A small image captioner, trained from scratch: adamw at rate 0.0013.
Rows from block 33 of the image encoder of a small image captioner, named by matrix and row number. Each number is 128 + 32 x the weight over its row's rms, rounded and kept within 0 to 255. All counts start at 0. Numbers have three digits each. After the name is the row's rms in percent of the matrix's.
After each channel's rows are labels from the 100 images, of 14848, where the channel reaches its highest value: "strongest on" is what is common among them. Only what is clearly more common there than usual is listed. The data: made-up road signs on poles. In brackets: how many of the 100, against the usual share in percent.
# conv1: bottleneck pointwise conv (encoder.blocks.36.conv1.weight, 96x312x1x1), inputs 156-311

conv1.67 097:112138126106090188078040103109144089081134060107091145123201127109127114105137114086118124047104109153207077108103098098120102109096107124112122117127134121130116130092104107145133063130183113084117080130140124023182192099161157165116161220145136038121128126183156100121126134154123142158125140138165094101121135102143097128112104142148124111119109086140148097106142130162131137097082119152165112149107119100118145117158108164101130120129112150130119118109121164104135
strongest on: brown face (86 vs 8.5); cross (46 vs 3.8)

conv1.90 094:162139126161174140196145191093172097154106131138144149116155150141120212167134146112109087175110142138210166081194131153104080100186154154140087147115112138100144129126174147116125180148121116189127175225150122095168212125089171165143130120043133083144125116190128158136102153148175124164141141140118131141140167147107160170102132137142141145103116143171156128103139124110124127143112137135144143121155122138157100120121145121133141150175161175158116163133162129130129
strongest on: grey rim (85 vs 8.3); teal face (32 vs 8.2)

conv1.33 100:159119125135122140127127167146159153169167097134160145179136144142163121188164119113151151056076105107128135160122180153145038146102163163191157134214127146145148168135135131170179168138136242122067137126134169132117120169170136136073114135126152120098118102106120151113172171134167166099138098129155169095165150153086094157087089098103130080112081130095119106151090110158079088101131066087118144111138138113085104099084109119109128126187137186104121119126163134154112
strongest on: green face (55 vs 7.8); 10 (44 vs 3.5)

conv1.57 101:153098132173088082076133138092127162151126081061151168188085125080125068178079094129083118106082090154119051129078192144134124087077076133152150140130119130080141127132141079147158128113136115048152133092133182106063081136158098130088169101098113113122137077083138076114117124118092121110111116098108150094095072161123067117132117094068127098113110100059098091114116151112088109118150085119075127141148145076083105100100133128099139131136087092111098120129119131182129
strongest on: arrow left (84 vs 3.6); green face (57 vs 7.8); black face (26 vs 8.7)

conv1.8 103:125152132073128130088097122122151143071119100120031124096177129164108118077118125116142126097158154108155113134125101120127137136111117105099063105062055139085114142094141135083115059136104018114161120114138133036138170045098148136134143161160126125144135106164128147139122118142167113128141164147164093105149118108164115118160108189149112133169132108147147115153139163109148147100136144160173132169158146137132177158171176153123151130131145129188123172119147156098145
strongest on: brown rim (74 vs 8.4); brown face (26 vs 8.5)

conv1.39 102:126149140121088167094093094147149138180127124151139056149106117119175177163136149112116115074137124107109122133068131104086041145102255194084086094139141105127139179115141154125131147096099154138070140104168167121095093184105100175112104143157119089028141134135146149132149161185162154120142137144159198119165117131113102142141133122152135111150139157140141135143132132167147149145133158115155173152152140177150162155128182150133159160168176130159144186155161145165117
strongest on: bar (100 vs 3.4); green face (26 vs 7.8)

conv1.60 096:212168133215115113061126141096136148126129130082158190182150115095110119245106149128108130130091145132154114121028243093147109076039090132136121096108101164103157125138112136129247045122103110051152161097126161066128090139123135121105119139117159131159149118076145087114156098112062115121094135114096124128097120136133122131106126129114137098107119092081144100161122181134090098112135112146104150143137118115091115120089119112110133141140104096127128107121133123171177
strongest on: green face (71 vs 7.8); green rim (29 vs 8.8)

conv1.4 106:131152118108140169155114084161142165102155094154099127164140174089217121162139141112142156089118189156143103203155157176167131184157082146101184138211170167135159126119146146161139176106131146156204133156193156152137155100168146158111141124150144131100126152120121171125139148154124101141161122156111151151167129160138131123163153130176145145182141157147116164141124120150135131166130157133114140134137145178137145148143135175148148140150178154137152152151134147159125
strongest on: H (60 vs 3.8); 10 (40 vs 3.5)

conv1.50 098:199157150173103143064139138083126117114148132115150161211148105089123142210108135105111103107101142134169094109050212084138108080054095140135120101105154130118145143138106140145245031106110114056144146124169161051141094155128102125101145158093167104149130121103146112117150119130092094139123126134106132114126144146111114149119120121123119098121142130095150114139155179126076093137134117144104155141145114128098095102094122129110139139139114106104124130141141138148128
strongest on: green face (80 vs 7.8); cross (27 vs 3.8)

conv1.0 095:120145138101138128139086179156177169138168080161102140165117137155137126137162142099185149075098159083124156172134142167162086125098088107206170157190162164138133142142102160137164170147119195144065127156096125167142136077138140148037138129135171137110127114118115152100160149099112127116130100139157137113139120168125126116128099141150088093121128140113122135180135128122146102140136126135116129127128102125120156115130134119147154147167140116141141135104143118128116
strongest on: 10 (90 vs 3.5)

conv1.52 104:077080168080122071071163147087129113090124094097096126174084125101155071052065080137105117083099075130072070130015107134102138098106115107130075112061098107114151125122124059129072160100141127076111111107104140121064081107067055083036137111118102089170208126082172073142141134175106134139115157096092116124109128114172109134144130126092147130156133099104137092137121146135139143126144137135155140157134128140100151141121132112135133121106126097156120130105114105161167
strongest on: black face (69 vs 8.7); ? (38 vs 3.4); % (37 vs 3.7)

conv1.80 105:120143133103155207124108156145158144152156118144111124110174129188156152121110130101121123115163158060148118179120113144110067162128124097123099125133165093062089157107123150110115125134103108185157141153138115045157186082112138133074111181189106094151129131204158151157119150159170110168169103167153128130153132143106134125146113167200119132164156160180169156125156164138164142160111162141169143163166143139139148149150154160117145150148184172158162148163135163095132
strongest on: hexagon sign (76 vs 19.5); red rim (56 vs 8.4); brown rim (44 vs 8.4)

conv1.30 110:131127120083101098081115143105125170108113093120083088147087158117141129089102107132149101125113132096090107144098127138119111108119162120110016122070089121092147140088150137106102108114104094132072144102132112095089069108025113107091100076124108106170159103138149097158119126165155135142099155130135119101144132117191131133160136153140167144148169106145160097177154135136182161134116206174155158164147147126140185156169171132139156121096126144192109178165124133129137
strongest on: hexagon sign (75 vs 19.5); black rim (32 vs 8.3)

conv1.76 090:135132141116128159063159149107113092091137115114079172059211082155118125104133120141126107131154140132195157114111112112141138148142103096107077122075099135087132129110103119086086117133153119114149116162098117000199223095095155124134133201144131111145139106144133106146107145181114115150144099135132095130124095085118088115087087163176069090128132101129129133099161132138130150128106131124182162146139090114100129111099091149108126109143107161121103124098151149106117
strongest on: brown face (86 vs 8.5); ? (38 vs 3.4); Z (30 vs 3.3)

conv1.10 100:106083160140099213130098168112159139157174101145146140136214130141156155142128120048152132117167068099199124143151091116129094152125176173158139156125149112123067176116117111140131160100143148155129105185158132081207247143127155159087117194185171082085105137204178133157143149146172148197156143149185153159153181146122156174118132139184163158122159129180183126110154159137142178143111169151173117161151161136158122161150129192138131152163174174156151154150160211143116
strongest on: brown face (50 vs 8.5); brown rim (43 vs 8.4); R (32 vs 3.7)

conv1.28 103:152131113109114121155110036112131132111139063088090178158096176055150060169156151172110105112115173150111067176167168088170137178117117118111128114166113169089192145142128099168153059136148105096179126096186187134085107092196119155143180137158132130067128134116149148140134113143128147158154101150092129119143085143142122143138125101140126127116090153134103137155118118152118137134145134140124165153122128135138124115107158171115134149119132151125146126161118175161107
strongest on: E (64 vs 3.7); arrow left (35 vs 3.6); red face (35 vs 8.6)

conv1.66 094:118151071112097137129116038133118110093144114148105099112116118061141080106117125149100151102087120213110110121121136104134134180152105173021182161165144130132172136106162137152100129140139095144149127137108120124112128135161147136184079120118104120066145117120145083110128131152112093177111161094058111125085118125087121138113109105108106105131127102107119106126103101110120106119142114128130128100114099095105084123094101118096079081107084133088095139104124109129164
strongest on: cross (100 vs 3.8); hexagon sign (42 vs 19.5)

conv1.23 102:160127134166157098175117143181154135117128141105101125010134141155169141139075127113130158156163114176137152117129144140037103161160119173070128130128073054129137132144127152111039167141134145196141176190126110100144172123102150153183111123122144130131123090169146121098116164129119099182137099106114144078114122132067101086072073099149061109115137132099118128124146106101127117151072116067141132109174112136100083068104079144138108114174134154113149127117162152067126
strongest on: cross (68 vs 3.8); teal face (43 vs 8.2); drop (29 vs 3.5)

conv1.51 109:148158111105094114122093133139097133153069106096139067127079131134131148101115133098130116156108127107097090115121131164089099113155145076072071133057081099079099136114147162095081117102106061186139173100124085107084064122052103147124107071122143082168145128141125105140112158133160146110096175099132091111127117109167138120153122182143161128150136129124170137169158163117187130125117139155137130146155144130150159127134151098167129105128151147161138150139132105110142
strongest on: teal rim (75 vs 8.2)

conv1.34 100:133152079155073157109054078090136084088117073102087112119145123068101126171145114085147096086096119026131118116102150089120093138105155123141098113165147112121091147095153147156150082112116155084138113089163166073137110070168131162132094146143166093074113126117102126103114111091117121108098134103143115088123069148165120102145108164114155118145097110126122107127101131120139158091127085149130099137067095151115142164144166148127153123097127082121172093136110127104117
strongest on: E (100 vs 3.7); brown face (28 vs 8.5)

conv1.14 096:089089169083100106101113186120098141167153103098153101156069144122148137045099065115121143117095019103041100112085099160110106116119088092155083138094120117094058143129148050144064173101132166093130105118091099123053103084084076093021108079103116129188198130130161079151156185161157103113139142116120137136133133133105128145116124132110139128140145151112138140106143175130113111148145123115094142121179175130149083101111141104151109147173146142158119179148180099160137
strongest on: star (75 vs 3.6); black face (45 vs 8.7); grey face (36 vs 8.2)

conv1.12 109:134119138106117100107071122100120171102092079107074083134102133128133122091144112108125106082082122092107108124126107127127072109130154089133023119072087140076119105097141144115103113131113130144104161103133115100126088071075113106078098105088109082174153125141124126149122113148147139135102176103128101096140126082168120122161128185126192104151150115125166109168145137146163158112165152170181138148132120124129157140143130108118160102102122148164102150135121110129155
strongest on: blue rim (35 vs 8.2); blue face (27 vs 8.4)

conv1.65 098:160161114154058106132115015124104142123131084115102139168134156074152082174115136142081137091077132181136094142124182106144108161123108150078168168152140141067165147122151118166167082125163110109185130113164177117135108122187114135147139148135132126066134099104168090148164119154124130161120137115069125109101106141131099125123104096105134069126131113098112118139111115153103115104150111132141141111111085104084107107072102117099106116110095133098099135113107122185145
strongest on: cross (94 vs 3.8); green face (27 vs 7.8)

conv1.63 097:147138110116113148135095135160141151138148116132141144174158152163176098187137151096158162103113163085140118175147174159180077138097116132180181136216161172160135127137165132127204152146134184156118133127108122160153178118157143148064143126147173092079112145110127149130187133094127108109159117155148155129169180152126134165123125153182134107160140177140137181148124115174117122163133151137142130124127129133133158146141124178123139144123145123118147130135106172166135
strongest on: 10 (94 vs 3.5)

conv1.18 100:115149116123114124062138100084108143136087129111088136121166103113105121138141117121142095122131155111179137139113115119116137128117112082114082060051113134112109181112102149075124064106146038128125139112122099035148145101077115090168101199144088131100155133137128102151115156182112101161128116114122116136138125103148106115095097125116099107106137119122132114110154177114142107117115117111134163140153113092075128083142109139154123119158126172144119181075162141137158
strongest on: brown rim (75 vs 8.4); triangle sign (44 vs 20.1); brown face (25 vs 8.5)

conv1.2 095:201174124174111116052115126089127157152103112096138191186123127097150121205085167117122120151095182134151115175022230119117105064040094128143129139126106132123145132126134141120251054107075101049164151092139143084109119124125143115118127134142160123173141128073160107128159122117072120136115112127114148119118145140136133143110133131121130106124113137105133139166131192122085091117130120140098150140145123144096122111096131123156117135155134129114130109132126127153191
strongest on: green face (63 vs 7.8); green rim (37 vs 8.8)

conv1.59 101:096137139073075127074049050092146039078106069125076125124174128108133084111137132171108126070076118154172094114137099098156152120101106120087169174130145153112140066157132112113097081126150059092148089144118120104158150077149160121151115182129123093070162111142122112103122082125136142136090156125151111103109109110177076091135145163093144124122140103120145112122133161115151153083085117166159139171115122119134149163139133143128165139121123102138143107108130139138163
strongest on: arrow up (100 vs 3.4); brown face (40 vs 8.5)

conv1.24 099:191140137183129191105098185120122111144166126134095138121195096153139182172130134011158135126151106075187159146180179169118115130166158158164097144119117124090011165140148140120152129153107124144119184177119140061169164099120174130058053167154116106179110140144130109134116157097132111140122101141151106138135139121108147121072104146175075112095154149128132152119170162109121119149162157088157128127155103149110111118101142171108125162178123116145167150096154168098109
strongest on: star (67 vs 3.6); brown face (54 vs 8.5); teal face (29 vs 8.2)

conv1.48 103:138143130174145163168152152136177117191116149166186087152145155100184224179167093142141150080121091062151149106148120171121043127145176151162083143140167138101117203128153136159148167081094140156129144164164163104146131158120140183078108141136183063097122122159129151108119140167172147146167107129160172131126142148076157132107101126142137129101125189134116161117142140113096120160115121106137141144143159165163129137135151136135142170191183146152174149169169157148121
strongest on: 50 (90 vs 3.8)

conv1.64 106:115114110103091081060090114122097123154087083085149098141091158104124123081110109103116116109078099059071108126097109157097097070105108057104044107111100117095080145115120130139077141100097094141120139103115079108091071092062067136076118073086129090175189122113142117152135151162137168114108171109115129104128117134184146132155116157096160106125152139115167129170134175133181129131138146154127163166168149105138175111153146096170138108140156138189116148107145100138171
strongest on: pentagon sign (73 vs 20.3); black face (45 vs 8.7); black rim (34 vs 8.3)

conv1.71 101:137136063137107123091131057147170131132179079139096120143136098052110114133130100124063124038092123166111120128096148094105045161114204197121151078141120126081168132109177117157157101136102112113088112113076109068106123177117138109134074143183124106102143103143177089143115156182148154155117139105122169107097131162142097154129110081108128101149095137124177099133111119138156143132108121150124167121097105130088138104138127137130131084138108148131141133132150140123117
strongest on: cross (100 vs 3.8)

conv1.55 106:128154131133066160140119149159135148164169144195160102144146155126199195142174089053159165092137083071142196142146123148129074165143217189119129172180152155124079205117150135139142186128127191125112133184158172130156163149138173150120094153155158126094136110147107138097111139133169147147102135105159142087143155137097157151067095125112119106095139166115131161115121126089094103151120124111135147118155124143121106143126115122137124122183158162135116139132164125098134
strongest on: E (61 vs 3.7); red face (53 vs 8.6); 50 (29 vs 3.8)

conv1.22 115:060105128099082087076084100047110114112126039071114152154111153082134000078121105122116059106104096144095028121097125108141146104115139136157123111132125124128168074096116050129082111108145119069097076052135140135080105124138024116141121126095113127111146099116156100113156126143121146108093142106099107057117090126135046123126091113081119085129086125079103101114108119154137123107135068121110127117093127117118140125106147128122161120113096094134134111129145141142132
strongest on: black face (98 vs 8.7); E (41 vs 3.7); arrow up (37 vs 3.4)

conv1.86 104:099038152099100134072146130086102139139151070087150138154113154121114037083043106134103087070072109114073030090077135130101114120113097102142139117113156057092102121132135066110078130077109102094092111090123129142079087110085038094050143116098163083126173117128183105144150161176145146147118152129097159069118113112149093137116099109101116089153132136109142128108125130141135110125142097137126160121129143122111147131113129130135117108100131106130138123119102110127121
strongest on: black rim (87 vs 8.3); brown face (32 vs 8.5)

conv1.56 104:143095128147105097068135126112083170123122071083142151195077162100153045144052100139137103111054111155069059149063183120121121104106111097153124152120141107110145138124143053135144154108115102078125150092160179115043087123107045111071157086085134100129150116086170097151147176181128126123126108124093160091128111155116072138106112099104119073122136111098117113137118149138089090134150107100091176124164144092087092075075122122103097112128121148082110152117108115186120
strongest on: green face (93 vs 7.8); arrow left (46 vs 3.6); 10 (26 vs 3.5)

conv1.69 100:112160138172137121200146154202153153120143135161137089086068124157194147135145095108173184140126112147088183130139114152111096155153125180135146155160146106138119142151149136171075223159125185176140135152091097142132121154167127149155096073104156129125106137157105151103141174133173150137117118125152131083117127173062132142124074112159096087105133135125129136119144127122135118128109127097162130118124099149123122107114117127158136139199139171140143130107190128101094
strongest on: H (62 vs 3.8); orange face (40 vs 8.3)

conv1.74 103:112141140092139167127150114158128167099176084145104127164146158105216103139141130121139125096119158176136127193108123148178115178143123165143181118201183156124172138100142144130131199115139143157130117152122115135152170123135140135143083166152105119121126116129172153147127179165155099145194129151105162137163159185119111164146148108150115140174143155163137143144117124118141138168144156148113125122161155124139127142133156174122087130123154175120128151159119157160130
strongest on: H (67 vs 3.8); 10 (27 vs 3.5); red face (27 vs 8.6)

conv1.82 098:186134103154076135046106104110121148149101127103148165180173119105138139196088145084123122102068140106178112155032185103102081058056136138154146121142145090118130152117133118140203052112096127066149148090162163028141109155148105142130112152114161103089135119103191099141148134137104121134146095136112161111112163141135106155106115112135144082140141154135162124114148194154088112144124137139141162147150135119117126091118125160103111154150133151124116147156147170147152
strongest on: green face (61 vs 7.8); 50 (37 vs 3.8); green rim (37 vs 8.8)

conv1.91 096:137138144112128154108099164090138155078099099108021163072189131162101129130090136150117109121145152109213120136137117116099084132139137127107047122076088100076105142117120147085107086135132064155154154145133154000159172070084137156118127159152156099150137110167155137157122148163134106161157125145140121115125121100128133118140090154171078102171131115143138124135156157083150143113145137122147141159156120146132141141123160173121136117147142157145107148101129162105132
strongest on: brown rim (89 vs 8.4)

conv1.21 097:075070157103116102094145165109095143107116086098141106178070151113136064035091043134101110091063060142027026137100104143114148108114107081149110138097125089099127127146142041126054178105119122098125125091130131134063074120092016090038125087083092121150203147118177071139144170195117125116138135103112134115144109107129090129123110108094116096144129114086114112101134148147108134134129111109118186115147134114114118120102140106137107139142110131132147138146125107163117
strongest on: black rim (98 vs 8.3); green face (26 vs 7.8)

conv1.87 096:137160103116096118156142019132111116106133118146117106130130141082176125117165142137069154087100159207111123136133140128163114161171082164037171156149147166072144146114185121170114119152147081120176147150132140134125106126176115152143132133128116123067140121133129109133110132158115090170106128082075118133094100147122118107106125100103115096130119116111109111144111103113117124128131123121121118108139097102092091107102090132119084096103103159081094144100100107142165
strongest on: cross (100 vs 3.8); hexagon sign (40 vs 19.5)

conv1.68 106:076094134082128091084140143092118127102124084097129120153083150111135073058113105143110095081069115125091065168068111132107081087097161104153042101083084115106158097108138114125091135121132130134085101082138127091095105141076110095061107077110097085135184118128167112167161150195132157163106170108090142093132123118181113142131125122136193114135154121135170104158126129184141181134130163173162204172154144128119196137162140132134146137080137135154130113140081131153157
strongest on: black rim (76 vs 8.3); triangle sign (52 vs 20.1)

conv1.20 097:099165107105122170000126128103149130073116094127061139129170100147077101106107128139122086097126184101185107162096094070116125133110106084145093099101108114125136117120117147080139060166117065120127092134090115000157169077113131119122144161152120102111150102162141073152107155169111095155110123123139114087100116100130089097131099146131061117150140088110111120089174150102156117113101126120153154143156116122084146126123125143118126114140110148120128140085132140102140
strongest on: brown rim (90 vs 8.4)

conv1.94 103:125132105099084147102131034112146111124161090141087098160142171078174130129113143134109109017102149168137130126082138101134039166130171188083103075114153124047157139068152116164148107170149095114121134119153135071102138163136129142144102171159118092094147110158175113154130185199157156141149117128120165115120151157122092145111138106130136128150125130138123121115145101142137143148131126122140147123113102111108118128105131136093127104103088178125107146162124149120150
strongest on: cross (100 vs 3.8)

conv1.45 105:134141114118118148137113096134095080163130103115077075074146149142161150148133131109137115120165176118128132131119132165067142172138100090070065104071095112074103162121134123087105091136087005161179152127127132067124157077088130128186125161173115106155122135161136143148114123143139108141132134142132112105150117131118118135138115165162097117142164167124126165159143147094149120170135162143146165144186176161137155134146143168140130118132169136144172144111121160099113
strongest on: red rim (57 vs 8.4); T (34 vs 3.6); red face (32 vs 8.6)

conv1.84 099:153112170134127128170068163113131158152107074099139148086189118141183165135124130117133097167117122107206185076179141144092080135194197150108069147098107093079115120136101153070096170131156168182123171204134162120181205138131146154110122182112137139125111139167114150134105132140152125178160151139130129184143122121131157114139154107184163151140138127174139118119144170146165161101111147140160138150151121161154137162143168159145163153163153145179140121148176164129098
strongest on: grey rim (64 vs 8.3); teal face (27 vs 8.2)

conv1.16 107:121091147124106087093125122094103160105142066080114154205076158105146060115088082113129076100082094158065056134074167114139129115111099101142103134114118097102150137133133058164125119101160116077119107086163177133054083119125001112098159096094115099109167106134167080131175169167138135129089121097105148063112103132123057133107083092084126073105102098081119100108132114161109109108130072111134147107130115087087110090076111129106109101125084119120118132112142128150121
strongest on: arrow left (78 vs 3.6); black face (59 vs 8.7); green face (40 vs 7.8)

conv1.25 099:125159129081145175139114092153140167097159097157116128145129161103222101137151137140154153090111174175128116193103118151170107169145092161152177115191184160120166128126140138133110172125125135152143116135126088143133151094147114136147114121135101142114102154132121168155116191172176106138142067126121171121156094170131099153147145126147134132148107157130115147142133128126123125161102144131091123121142150122111141133122136146128119138169144184121116160142125139150104
strongest on: H (59 vs 3.8); 10 (41 vs 3.5); red face (25 vs 8.6)

conv1.36 104:141152086132121081093153118134131083139084139103081088081146138127142140142117174146097131075115155127149167164127128146073120139142071162072092099034094138075106165137165134125127100165082000131103143120103121059122102133087134105165101134127094095098157109145127129152128180164124128163127132119110102143124103159149105096108127111135097125110119123108122135141163156111123097123103133106177157131159092123120109097108099109146104111170123149131123192112160109105183
strongest on: ! (60 vs 3.3); % (40 vs 3.7); orange face (32 vs 8.3)

conv1.5 100:140147146108126137196060085165145170133132121173104112114069172101215147127174111092152174117142150134071135171170138168160136153144100160135171146190151181130124118126169137141088178130122166152191142152151110170105101083165133158113130078141139161090088141142086166112101109111147125145116114100143128100138138173129162116129105139156127115167115146118112139159094096116124114138120116109116124123152130141136149121137120146144141144184144161119142131123172135114121
strongest on: 10 (73 vs 3.5); H (27 vs 3.8)

conv1.61 100:141164107132132077151216065133111112081123166132114143122136152082147147114144141151060133145150180181112155158124136099151114165170099183064128119132122168104160185143179136163141127151155054133164135127117154147131121142160134149142163125134132121092142095130150090138117102145069108152128150097111089147060128120127141121145113115113089125165144110139130140165105119089130137135189144108124118123132097122106088123098122138110121109121109119106096149106135119107181
strongest on: % (71 vs 3.7); ! (29 vs 3.3)

conv1.37 096:143095182168120141143086148108133147138140090106156169105232109153176105135112129126109106142147096140231178100169102123124109130161150124115092146103119118110091099079127117116126164126187157143107142186133124074228255123125183120134088194110118113144116133202137163128087168146142174157173128141134147196134138124135165115122155147169139147096137148192138137104165138147146155128100149130186145176128146167174151179155129151173134151170163136170146122154160160137112
strongest on: brown face (47 vs 8.5); brown rim (46 vs 8.4)

conv1.38 098:084089162099121088090130142136095150091125097079139119190067135118131071042113070142128113087076076115023056150096107139145120103139079067180133122129140130110120124119124049126070176109159140103101104109122123174046067089115023084047124076089118118128174135134175104144141202179157127119138118132128140075141097097097100130097092117105074075141129136087108113114137140127111117131142099103120162103154141127115106099091127120131135160154104145122169127139136100137129
strongest on: black face (53 vs 8.7); black rim (47 vs 8.3); H (37 vs 3.8)

conv1.3 095:170163144177112161054155130105165085120145113116159172172195077107110140182106138096108117118079098149189128103067183123140124088072123163136145107102139150112135142111109083140183045121139100034142135117150142010171122171140098085121130193109120065110143119147167069138106138141125107155131119112102116112107143125116087114087102114136078087114127107098147119084157157120091083139096108116121136115121092112080099070109090121132109123167080143109119131121138113109123
strongest on: cross (92 vs 3.8); brown face (60 vs 8.5); green face (32 vs 7.8)

conv1.49 105:101068141099112105071124086067100129103135070046078140160085158097121054103103107110126062057062097175079077137045111096118127130074140101155049125114103087083125138108127079159100130125154120066123093088154161101090085105132064119084131108109115096118182109114163083140154131155123163129101160111109125070115085116151102121120077130097136069122112104086126094143106110155129131098129081125154146137115092123087149126105129117116155108091107088134115096106103109157154
strongest on: black face (65 vs 8.7); E (35 vs 3.7); black rim (34 vs 8.3)

conv1.7 108:101113058082125116104119041095126150100124083102072129127069175060143073119136124145156100076074160127096091166115135098114120129077098101110094102154099113120165096084134100156136076109089123075091091075152134101091109087162147115123146082143120121098145092119129132143126099171160160145106143142135154089125084129180090136156121153159153123148135103136104098162115116134138168120112145144156151171116114133126162157135160177120148119083135133148129119153106168128142
strongest on: purple face (69 vs 8.3); E (63 vs 3.7); H (34 vs 3.8)